{"rotation_deg": 5, "projector_hidden_layers": 2, "steps": 14300}
Rows from block 4, named by matrix and row number. Each number is 200 + 20 x the weight over its row's rms, rounded and kept within 0 to 999. All counts start at 0. After the name is the row's rms in percent of the matrix's.
# conv: 3x3 conv (model.blocks.4.conv.weight, 112x112x3x3), inputs 100-104, a 3x3 kernel for each
conv.0,100,177,200,186,180,218,197,187,163,181,195,196,200,193,188,190,210,220,158,193,191,188,168,163,167,207,214,201,199,191,171,246,246,228,271,260,238,208,199,225,213,195,177,210,235,195
conv.1,103,213,191,186,212,213,199,206,215,228,210,194,199,181,181,208,181,186,222,185,153,197,162,159,234,198,207,211,194,186,184,242,202,167,217,215,221,213,189,200,201,219,153,211,190,188
conv.2,099,210,177,181,184,189,187,173,204,200,203,197,173,211,199,207,246,225,231,202,212,170,207,242,233,219,196,212,187,194,196,224,206,220,248,228,237,207,211,217,183,219,168,163,208,196
conv.3,100,226,211,212,180,185,201,182,205,188,190,188,198,205,199,193,200,171,198,180,179,180,221,239,201,225,200,178,195,181,198,205,210,177,191,187,166,181,177,179,197,161,179,209,162,173
conv.4,102,190,210,213,208,239,203,190,184,181,209,188,186,187,195,205,229,189,201,196,212,201,256,213,173,219,187,178,214,193,215,187,216,236,178,183,176,198,216,197,172,181,182,176,161,189
conv.5,104,206,174,191,198,179,208,190,165,200,192,184,172,193,220,193,204,194,214,171,170,184,186,195,218,199,168,198,204,201,198,211,207,192,197,193,218,213,200,192,209,201,190,212,172,194
conv.6,101,199,198,192,197,186,190,215,260,212,200,191,190,186,181,191,201,206,212,180,185,170,174,190,171,205,231,194,190,195,203,231,197,196,181,196,225,189,192,201,202,184,165,232,183,186
conv.7,104,186,194,200,194,202,205,180,194,205,202,198,181,194,192,218,188,216,201,198,189,234,191,175,217,202,220,178,179,219,204,209,204,193,196,208,199,191,200,175,187,237,194,226,230,197
conv.8,101,208,199,189,203,229,213,200,205,215,211,200,215,218,205,205,218,211,210,170,199,200,199,210,204,212,243,208,195,217,182,198,217,172,203,208,168,171,165,199,182,172,199,193,187,202
conv.9,100,196,193,206,173,203,197,189,207,189,199,196,200,226,209,192,210,178,176,175,185,224,230,209,180,226,185,128,190,219,222,196,187,206,207,203,209,226,216,203,175,227,222,209,240,171
conv.10,103,186,190,188,208,196,209,191,190,214,168,154,187,194,176,175,203,170,220,175,185,180,181,250,175,195,201,182,199,220,158,232,260,206,176,223,212,210,186,204,152,131,161,242,247,216
conv.11,097,192,207,195,198,206,198,184,188,200,176,209,220,217,206,176,217,206,165,197,185,191,254,167,167,257,202,162,209,181,161,195,208,162,193,211,178,187,183,177,168,173,219,199,205,168
conv.12,102,196,214,216,235,237,231,180,210,208,200,210,195,194,212,194,230,223,221,190,202,212,212,165,223,204,152,169,198,178,177,187,170,173,188,189,213,222,195,214,224,228,193,223,215,206
conv.13,100,192,200,206,215,201,197,215,175,167,220,216,223,187,196,186,193,178,190,224,223,175,196,198,222,169,173,187,176,175,190,213,194,197,242,214,230,216,208,222,157,156,150,209,208,232
conv.14,099,199,196,205,216,189,180,179,168,183,186,186,181,206,187,196,184,208,179,208,219,185,246,235,190,207,175,148,172,217,219,174,219,259,188,204,227,182,220,220,178,189,213,189,222,215
conv.15,099,220,224,223,188,201,211,162,190,185,199,200,203,199,186,202,219,189,196,217,201,253,189,187,199,178,156,222,174,186,159,216,193,206,203,192,247,212,214,209,183,206,167,207,182,205
conv.16,100,197,217,189,203,214,236,177,181,196,208,220,207,180,224,179,205,224,206,175,173,192,204,222,212,195,227,216,197,194,205,212,229,216,195,188,189,209,208,186,194,207,212,141,180,213
conv.17,098,198,199,211,192,189,214,192,196,198,195,171,194,194,179,191,193,195,205,223,179,227,189,199,209,183,221,191,193,190,226,184,207,220,189,204,213,201,214,193,176,178,148,220,226,189
conv.18,098,178,198,193,192,205,157,187,178,205,191,184,207,218,209,218,216,202,239,190,176,180,198,190,227,231,194,201,230,201,204,211,263,177,208,205,220,203,202,197,204,245,170,192,201,199
conv.19,099,199,181,197,173,182,167,206,226,200,191,197,208,204,203,157,192,196,162,183,215,187,185,178,149,192,178,172,180,192,221,189,237,274,225,173,256,209,196,174,190,177,197,215,219,226
conv.20,101,182,200,213,176,201,185,181,227,204,208,163,176,186,201,194,196,206,170,196,208,206,173,186,212,189,176,219,200,174,192,193,181,203,202,231,237,221,196,210,168,176,195,216,186,200
conv.21,103,193,209,193,249,195,165,224,186,224,187,208,190,203,262,208,194,267,215,222,186,199,193,191,221,176,187,206,215,201,201,210,188,191,191,199,220,195,193,199,199,177,180,208,209,180
conv.22,099,224,205,186,182,209,209,179,192,169,196,214,187,201,218,195,192,193,188,221,203,192,212,200,143,245,211,159,193,187,193,165,211,224,173,206,185,213,212,221,186,175,172,205,190,192
conv.23,100,178,170,178,181,182,188,169,153,139,190,180,215,195,156,200,179,173,162,204,196,198,194,148,162,219,195,176,198,207,186,195,213,216,203,198,174,193,207,183,188,205,184,193,216,200
conv.24,101,191,188,209,207,189,198,189,210,228,211,202,195,199,184,207,198,170,196,200,216,192,196,207,203,191,188,189,192,194,199,201,226,199,188,214,207,208,197,180,207,200,187,174,216,221
conv.25,101,195,198,210,219,202,216,202,204,175,183,203,212,193,192,203,167,210,213,221,184,202,189,168,207,192,187,238,166,201,198,167,217,205,158,163,177,187,183,174,167,185,179,173,193,181
conv.26,103,198,200,176,208,178,163,192,198,192,195,223,187,196,211,192,201,191,153,181,179,189,186,179,222,179,198,185,176,216,215,233,250,194,187,194,223,208,181,172,231,202,220,193,189,208
conv.27,101,202,210,199,212,232,199,205,202,185,190,206,178,184,216,222,202,200,215,201,205,200,164,159,199,202,205,233,187,205,199,189,181,197,185,183,211,206,185,195,197,155,175,222,200,213
conv.28,100,215,200,206,169,170,201,189,163,180,180,180,178,205,214,204,226,233,217,196,194,180,232,221,186,204,248,230,237,242,264,202,203,251,197,151,180,201,197,203,210,205,221,188,188,207
conv.29,102,203,190,181,203,180,184,185,170,200,184,169,214,211,223,221,210,198,202,208,208,220,196,162,207,218,210,190,214,220,180,214,219,197,232,208,226,227,196,216,149,236,199,216,212,203
conv.30,097,226,177,226,203,207,204,185,188,198,197,208,206,209,190,202,201,170,188,209,189,184,206,206,212,177,203,205,169,155,155,176,211,180,186,201,201,191,215,199,203,186,211,192,182,204
conv.31,099,181,193,192,192,194,218,241,224,238,198,205,219,188,184,185,174,172,156,193,186,227,183,145,176,202,172,174,163,206,150,177,184,179,189,220,201,213,211,208,219,236,197,241,207,186
conv.32,100,199,207,191,186,221,195,184,197,184,185,213,197,192,197,200,194,168,197,164,168,228,134,149,262,156,154,239,156,173,185,200,173,155,183,190,194,200,179,195,214,201,214,212,192,224
conv.33,099,208,205,182,213,207,184,203,193,182,190,189,206,209,191,202,191,189,202,260,178,153,236,197,150,195,222,220,192,201,185,167,199,208,174,173,170,202,229,212,204,201,186,197,192,181
conv.34,101,215,189,182,191,185,163,187,181,203,199,225,207,196,188,193,195,191,200,216,207,197,163,199,233,192,207,220,212,203,168,209,180,177,191,227,245,167,176,192,173,186,220,177,182,218
conv.35,098,196,208,187,222,234,190,235,231,202,189,229,224,186,212,201,177,202,190,200,208,195,216,179,203,216,195,207,168,181,223,180,236,241,202,239,208,183,186,159,219,216,217,198,193,231
conv.36,100,205,199,207,198,212,209,190,195,184,198,162,160,205,227,257,197,159,186,193,189,194,197,199,202,238,213,199,204,209,189,183,190,180,218,223,236,207,215,206,203,179,163,199,183,200
conv.37,104,198,179,192,193,204,227,191,221,223,217,191,185,180,175,191,217,184,205,236,236,191,225,205,185,219,197,186,204,191,193,219,205,202,219,240,245,204,192,189,207,192,178,210,214,194
conv.38,100,175,209,200,194,190,209,198,187,186,152,189,192,192,181,187,172,190,179,170,177,234,187,154,215,186,178,188,233,233,213,227,181,166,235,194,203,183,184,180,162,181,182,200,172,193
conv.39,100,194,204,204,167,171,198,179,187,205,175,181,193,185,195,202,185,181,218,216,205,171,219,208,160,185,202,190,214,202,209,179,196,234,194,216,203,192,177,213,239,207,163,251,203,178
conv.40,100,200,227,211,178,215,213,177,197,225,195,202,207,169,191,204,197,202,196,164,199,199,226,233,181,206,221,182,216,204,191,198,208,198,201,219,210,223,171,187,185,182,191,201,200,213
conv.41,099,183,207,193,187,203,197,164,175,186,213,186,210,212,192,195,196,192,213,216,205,186,186,190,201,190,184,213,217,206,175,226,183,169,204,180,225,167,183,181,162,205,179,180,243,212
conv.42,101,176,177,179,197,237,231,223,231,207,187,188,195,204,204,177,210,226,215,224,228,211,202,185,196,214,187,206,173,189,186,191,211,195,198,200,174,210,183,194,174,187,196,178,178,174
conv.43,101,190,212,228,199,227,224,222,236,209,197,218,208,211,217,239,214,171,209,180,216,191,197,232,185,203,191,186,218,221,209,247,210,221,195,210,191,188,205,209,173,223,215,195,212,191
conv.44,100,187,177,192,198,190,213,207,200,184,188,199,191,186,206,177,200,227,181,189,191,200,229,207,186,218,238,187,237,221,202,222,212,215,184,201,193,162,180,190,203,205,188,194,186,171
conv.45,102,186,182,196,192,172,199,188,170,206,215,210,181,223,201,161,197,210,174,183,156,185,196,178,185,214,181,187,188,193,192,176,213,220,216,249,240,196,179,203,193,197,186,203,207,201
conv.46,103,211,193,188,189,178,189,224,176,224,213,194,198,187,177,201,174,181,187,188,180,182,191,207,196,192,206,187,193,138,188,183,163,180,214,198,201,192,216,195,194,232,227,203,238,190
conv.47,098,210,184,200,206,204,216,180,182,189,208,181,214,224,158,203,194,168,207,174,177,170,157,201,163,191,180,193,185,174,167,172,157,155,204,183,176,170,191,193,173,196,158,159,216,190
conv.48,102,198,179,198,188,184,199,198,203,165,229,180,205,251,212,210,217,187,190,175,176,178,234,193,194,202,169,171,186,180,245,180,181,263,193,175,185,206,181,196,208,205,199,202,206,201
conv.49,100,175,183,203,185,193,185,199,184,205,212,207,199,214,211,175,224,204,195,206,181,170,212,192,193,192,190,201,205,196,196,234,212,203,180,199,231,185,194,199,205,170,204,213,171,227
conv.50,100,156,170,225,204,195,196,227,189,197,200,206,172,205,215,177,201,208,203,192,188,149,193,242,162,207,229,167,193,199,227,192,196,214,187,200,209,188,228,231,188,209,214,151,195,181
conv.51,104,184,191,225,207,181,232,209,197,184,171,171,214,179,196,158,207,190,174,187,190,206,179,179,185,212,215,183,208,204,215,170,196,236,182,225,209,189,199,211,157,179,221,182,194,187
conv.52,100,227,199,190,234,198,192,194,195,189,207,194,204,211,187,209,216,167,207,165,162,188,200,226,218,193,200,190,207,201,157,206,174,159,229,188,167,216,224,204,187,191,190,207,231,193
conv.53,099,201,193,204,193,188,211,217,210,192,214,208,203,203,195,204,212,165,181,196,186,186,197,180,194,192,174,182,214,191,191,205,209,200,201,210,217,192,222,212,210,157,194,225,192,196
conv.54,099,229,211,217,177,173,201,184,207,193,184,199,196,199,219,195,175,213,199,215,212,196,210,209,208,154,190,189,184,236,202,188,172,199,221,208,208,174,200,197,218,207,207,221,226,199
conv.55,099,203,224,205,161,143,158,174,141,153,213,209,194,207,186,195,193,170,161,186,189,175,194,157,187,204,193,182,166,167,199,219,178,206,216,184,200,229,205,219,181,223,204,200,230,192
conv.56,100,189,191,178,209,186,187,197,175,191,196,249,191,166,212,183,209,209,167,207,181,194,215,195,187,190,191,193,207,178,209,194,214,198,177,201,195,214,231,165,161,187,196,202,196,169
conv.57,095,178,186,203,179,216,230,197,192,193,188,212,216,198,187,215,169,198,207,200,175,188,181,144,171,213,171,193,216,244,197,213,202,209,210,196,195,179,199,217,199,200,194,204,204,173
conv.58,104,206,203,181,209,195,218,207,173,177,214,195,197,222,173,187,203,193,181,211,215,223,209,143,171,201,177,168,206,173,164,171,214,263,169,265,249,208,225,209,184,193,191,176,166,217
conv.59,099,219,207,198,181,201,207,212,215,207,214,207,201,216,203,180,169,184,193,225,202,171,202,177,199,187,187,193,207,164,192,207,212,221,212,202,249,169,178,198,235,215,186,247,179,222
conv.60,101,193,213,213,179,174,203,189,183,202,204,181,187,209,180,200,216,213,176,197,202,216,191,181,206,179,200,143,192,204,198,183,209,170,208,193,215,213,190,195,193,181,178,211,212,188
conv.61,101,204,196,180,198,210,203,212,222,189,179,172,181,209,214,196,209,198,217,189,177,207,207,178,187,182,162,188,184,204,219,196,220,238,195,245,223,222,229,230,174,163,175,191,190,186
conv.62,100,203,175,209,182,172,173,205,196,225,164,203,249,187,196,216,197,199,200,200,196,188,200,168,200,187,180,178,179,203,198,175,195,219,198,188,202,205,195,193,196,185,216,222,187,186
conv.63,100,200,195,200,198,179,181,188,198,179,203,190,207,205,199,211,212,194,241,204,195,192,203,167,228,194,154,195,196,203,197,198,198,212,181,221,243,184,206,195,195,202,176,227,190,198
conv.64,102,185,228,195,214,211,175,203,192,209,198,214,200,198,219,158,196,199,193,217,214,190,191,212,167,204,209,198,200,200,198,179,179,188,206,195,211,185,164,179,210,188,214,198,216,197
conv.65,098,194,210,206,190,210,188,193,223,185,204,173,201,209,191,216,196,202,230,221,216,232,230,177,206,213,182,205,184,197,228,197,258,244,197,219,212,197,191,208,212,225,214,189,182,173
conv.66,100,205,231,192,204,209,214,190,203,200,226,210,191,224,180,197,201,161,144,165,200,197,219,178,168,194,213,166,199,218,177,190,224,188,194,180,184,174,197,196,174,175,146,203,166,164
conv.67,098,186,216,218,209,204,218,212,190,200,174,186,191,205,200,173,186,199,173,198,177,203,214,199,242,199,195,215,211,211,202,210,223,243,205,218,203,196,200,196,201,190,174,210,239,215
conv.68,096,220,199,195,210,224,190,177,210,209,215,168,210,231,211,180,204,195,189,187,187,197,178,185,188,199,182,214,222,205,212,213,186,231,175,217,192,181,191,165,249,229,241,231,201,223
conv.69,102,183,210,223,193,205,207,202,178,197,186,191,226,200,182,237,205,169,224,185,170,201,194,134,186,205,170,187,223,213,237,202,209,208,199,199,210,190,147,178,186,156,171,203,191,210
conv.70,098,196,194,197,207,178,177,213,199,184,200,241,254,196,220,205,191,213,177,200,189,230,198,227,186,174,205,192,204,218,210,193,184,233,210,210,231,193,193,184,172,158,163,215,220,180
conv.71,101,196,201,220,217,202,203,182,174,188,196,194,196,184,203,199,238,173,212,186,185,187,189,175,222,168,196,178,207,203,213,200,200,203,170,203,187,221,201,182,181,190,184,191,208,203
conv.72,100,205,179,195,195,192,192,192,177,183,196,209,188,205,178,207,191,168,165,202,174,203,187,172,219,239,215,211,213,189,202,216,198,196,168,172,187,184,192,175,197,208,180,198,203,176
conv.73,099,216,187,194,213,201,206,218,197,206,200,211,195,195,222,216,182,207,174,166,171,185,191,149,178,196,174,167,194,203,221,199,206,190,192,204,206,194,181,193,159,192,188,226,247,235
conv.74,099,172,173,159,183,170,194,200,208,213,207,204,211,177,211,219,196,212,231,155,169,186,166,199,217,220,238,233,275,278,214,257,206,226,203,146,167,201,212,175,215,219,199,191,191,217
conv.75,099,198,185,205,197,201,194,205,182,187,204,185,195,198,194,193,240,221,187,211,188,211,189,193,194,181,193,207,215,214,196,196,186,168,205,208,238,216,235,243,179,173,200,180,173,175
conv.76,100,185,189,199,208,215,214,186,213,223,177,172,192,189,224,210,177,210,194,193,214,181,207,195,140,235,221,184,209,181,189,207,176,199,200,172,174,208,165,179,213,208,180,226,207,183
conv.77,100,212,195,182,178,188,202,215,223,214,185,194,181,208,210,200,243,203,192,172,191,217,169,198,200,223,184,193,216,205,201,187,174,210,180,212,181,210,213,174,187,177,169,168,216,182
conv.78,096,208,198,237,213,240,250,196,222,254,204,218,229,212,213,219,203,174,160,191,236,262,203,158,201,249,138,186,184,160,203,190,194,183,193,210,190,176,190,189,183,199,189,211,223,235
conv.79,098,210,210,219,197,201,211,216,212,249,222,197,187,189,215,206,218,229,205,202,213,205,244,190,212,191,187,222,199,183,198,216,209,211,219,237,203,212,207,207,206,240,224,216,231,220
conv.80,098,197,180,197,212,227,205,212,193,197,208,207,205,210,206,245,203,230,210,187,200,204,198,181,197,200,210,186,199,209,197,173,179,201,162,206,203,218,234,194,209,175,162,203,180,192
conv.81,100,208,178,231,202,172,198,225,230,217,197,168,190,187,158,207,181,171,216,210,176,201,206,172,226,202,185,197,192,192,213,208,222,217,241,209,169,183,214,197,162,196,189,218,202,200
conv.82,098,202,197,202,182,166,167,166,165,192,194,172,182,222,212,218,209,212,202,195,214,214,203,204,187,223,205,146,197,183,176,191,194,195,167,200,207,188,179,178,147,173,205,210,198,205
conv.83,102,212,182,191,200,179,175,205,190,183,205,202,179,208,208,185,202,203,176,208,210,185,190,164,185,218,171,210,200,194,188,177,194,189,193,187,174,191,208,195,190,226,207,179,229,216
conv.84,098,216,202,202,228,172,190,184,167,137,192,173,192,194,205,190,192,192,190,168,194,184,217,252,211,199,212,186,192,210,186,197,196,168,169,176,212,197,199,223,191,195,188,164,155,175
conv.85,098,181,184,188,215,222,207,205,219,192,183,154,192,210,189,210,203,188,181,209,211,234,198,209,254,199,207,190,206,202,189,208,170,157,221,205,184,211,196,207,217,165,206,181,197,227
conv.86,097,236,220,217,189,161,170,190,153,171,181,206,181,199,231,211,208,197,204,208,195,190,214,205,224,170,204,205,204,185,183,166,210,203,197,215,203,176,177,162,170,227,204,190,203,227
conv.87,099,189,181,189,214,172,207,154,174,193,207,215,223,230,208,197,205,197,224,153,214,183,196,207,196,228,212,181,218,216,194,237,201,211,206,201,207,238,212,222,195,210,218,202,175,185
conv.88,100,193,191,180,192,175,189,186,184,208,186,209,203,181,199,202,180,193,193,219,195,189,170,154,171,175,186,201,200,197,211,196,223,174,223,242,163,208,215,191,212,241,192,167,172,187
conv.89,100,235,187,217,218,204,199,196,193,182,188,202,193,231,209,223,194,198,215,226,218,202,236,189,209,197,177,193,202,214,177,214,229,182,203,196,195,205,212,198,195,204,200,215,190,187
conv.90,100,194,194,205,156,172,184,187,179,190,212,174,192,192,184,240,213,225,190,155,160,236,188,200,234,209,193,217,179,180,189,181,215,202,164,195,226,194,197,187,202,217,198,157,187,194
conv.91,100,231,210,216,214,207,202,181,183,211,172,189,196,214,216,213,195,191,183,230,201,189,222,201,186,217,239,204,236,203,206,222,224,215,182,193,172,235,218,229,224,225,214,198,230,223
conv.92,099,175,150,179,179,182,209,183,195,212,189,190,170,195,197,185,198,203,227,189,210,185,168,211,195,210,198,221,195,209,193,187,179,202,209,200,172,198,199,192,222,187,174,176,150,165
conv.93,099,178,202,166,201,211,212,216,202,211,189,202,228,186,167,208,184,187,201,180,168,178,200,163,180,236,205,206,211,219,211,182,185,195,224,220,187,210,186,187,156,155,151,196,206,218
conv.94,100,203,200,177,193,187,194,210,200,204,207,183,189,214,214,167,199,188,168,204,191,220,152,169,133,206,200,198,211,254,247,219,226,163,243,209,167,201,227,189,143,157,204,177,201,172
conv.95,099,176,205,192,190,218,185,195,187,195,214,175,231,219,172,214,189,186,193,199,185,196,171,164,202,184,164,233,196,203,203,169,195,185,188,190,233,190,198,203,190,188,178,221,205,187
conv.96,100,209,187,190,206,184,182,187,199,177,211,186,226,216,206,214,196,209,209,186,216,190,198,199,176,228,193,209,180,209,207,229,214,193,246,248,185,202,195,204,180,158,174,179,246,189
conv.97,100,211,190,210,183,193,218,197,192,214,205,214,198,204,144,204,216,182,173,167,219,187,173,187,182,217,188,186,196,229,231,174,254,187,159,234,218,161,173,183,172,212,197,168,191,219
conv.98,098,213,202,202,194,222,215,190,189,212,205,198,197,180,207,210,206,216,220,165,192,199,257,204,230,203,207,248,191,190,235,187,193,189,160,160,169,198,178,192,186,169,179,194,176,181
conv.99,101,189,193,195,209,208,220,228,220,215,199,212,202,200,202,205,178,187,195,188,205,173,182,191,201,200,203,214,205,178,168,206,230,222,164,181,220,196,219,220,212,208,181,213,231,255
conv.100,101,191,200,204,196,227,195,199,190,193,202,214,187,169,196,203,202,181,200,189,174,173,232,150,166,187,198,201,192,203,192,230,228,187,209,164,220,192,215,244,173,193,177,223,189,205
conv.101,099,232,193,176,217,217,208,195,182,172,203,215,198,203,178,196,181,191,209,215,196,155,176,189,200,192,213,214,183,199,202,170,176,169,197,207,212,220,206,203,198,198,208,222,206,181
conv.102,101,194,188,183,188,215,215,217,237,255,192,201,195,182,186,157,215,215,177,161,167,156,175,202,186,230,235,208,232,220,239,191,196,193,201,188,177,184,204,181,198,177,192,210,191,197
conv.103,104,184,187,206,176,223,205,195,191,167,191,181,167,214,208,222,231,232,161,212,233,215,213,160,156,182,219,175,195,191,183,232,198,198,211,184,204,194,191,188,199,207,178,215,212,204
conv.104,100,201,179,193,199,201,190,181,190,169,216,184,188,196,214,189,226,208,206,195,166,188,231,210,188,201,221,210,181,204,229,195,175,174,229,190,203,229,200,210,194,156,182,156,164,223
conv.105,100,205,204,206,210,210,182,188,195,185,189,192,243,215,187,207,180,185,180,212,192,210,181,155,194,213,209,234,168,180,162,194,233,206,156,197,202,195,199,187,183,211,198,203,184,209
conv.106,106,190,189,196,189,178,177,205,182,202,210,192,188,212,170,199,195,163,211,200,194,173,176,191,191,187,185,203,172,203,192,187,213,186,222,215,191,213,217,195,254,223,167,246,221,188
conv.107,098,213,214,201,205,203,179,177,190,157,182,186,193,161,240,200,166,253,218,174,210,250,157,185,248,167,218,251,177,194,193,164,198,190,173,208,208,168,185,179,183,182,177,197,173,187
conv.108,101,224,199,200,216,209,186,167,199,229,178,192,188,183,196,197,179,200,243,186,204,153,166,198,237,188,185,217,178,178,200,182,189,149,197,211,202,190,177,194,211,228,206,205,194,187
conv.109,100,208,205,203,217,170,179,207,200,184,187,201,156,210,215,201,216,227,215,199,183,173,217,202,181,197,223,197,183,204,211,218,207,183,196,194,167,169,178,181,179,173,179,181,191,221
conv.110,100,219,211,188,226,213,211,194,160,202,202,187,214,195,187,180,197,196,220,184,207,201,158,225,202,187,221,184,197,202,184,162,174,165,162,181,165,208,228,210,186,217,210,210,218,204
conv.111,097,173,206,203,182,186,188,200,209,188,193,198,205,195,189,206,178,178,198,214,190,210,240,198,196,250,183,188,196,209,182,221,214,193,206,197,207,203,168,191,208,199,225,211,223,191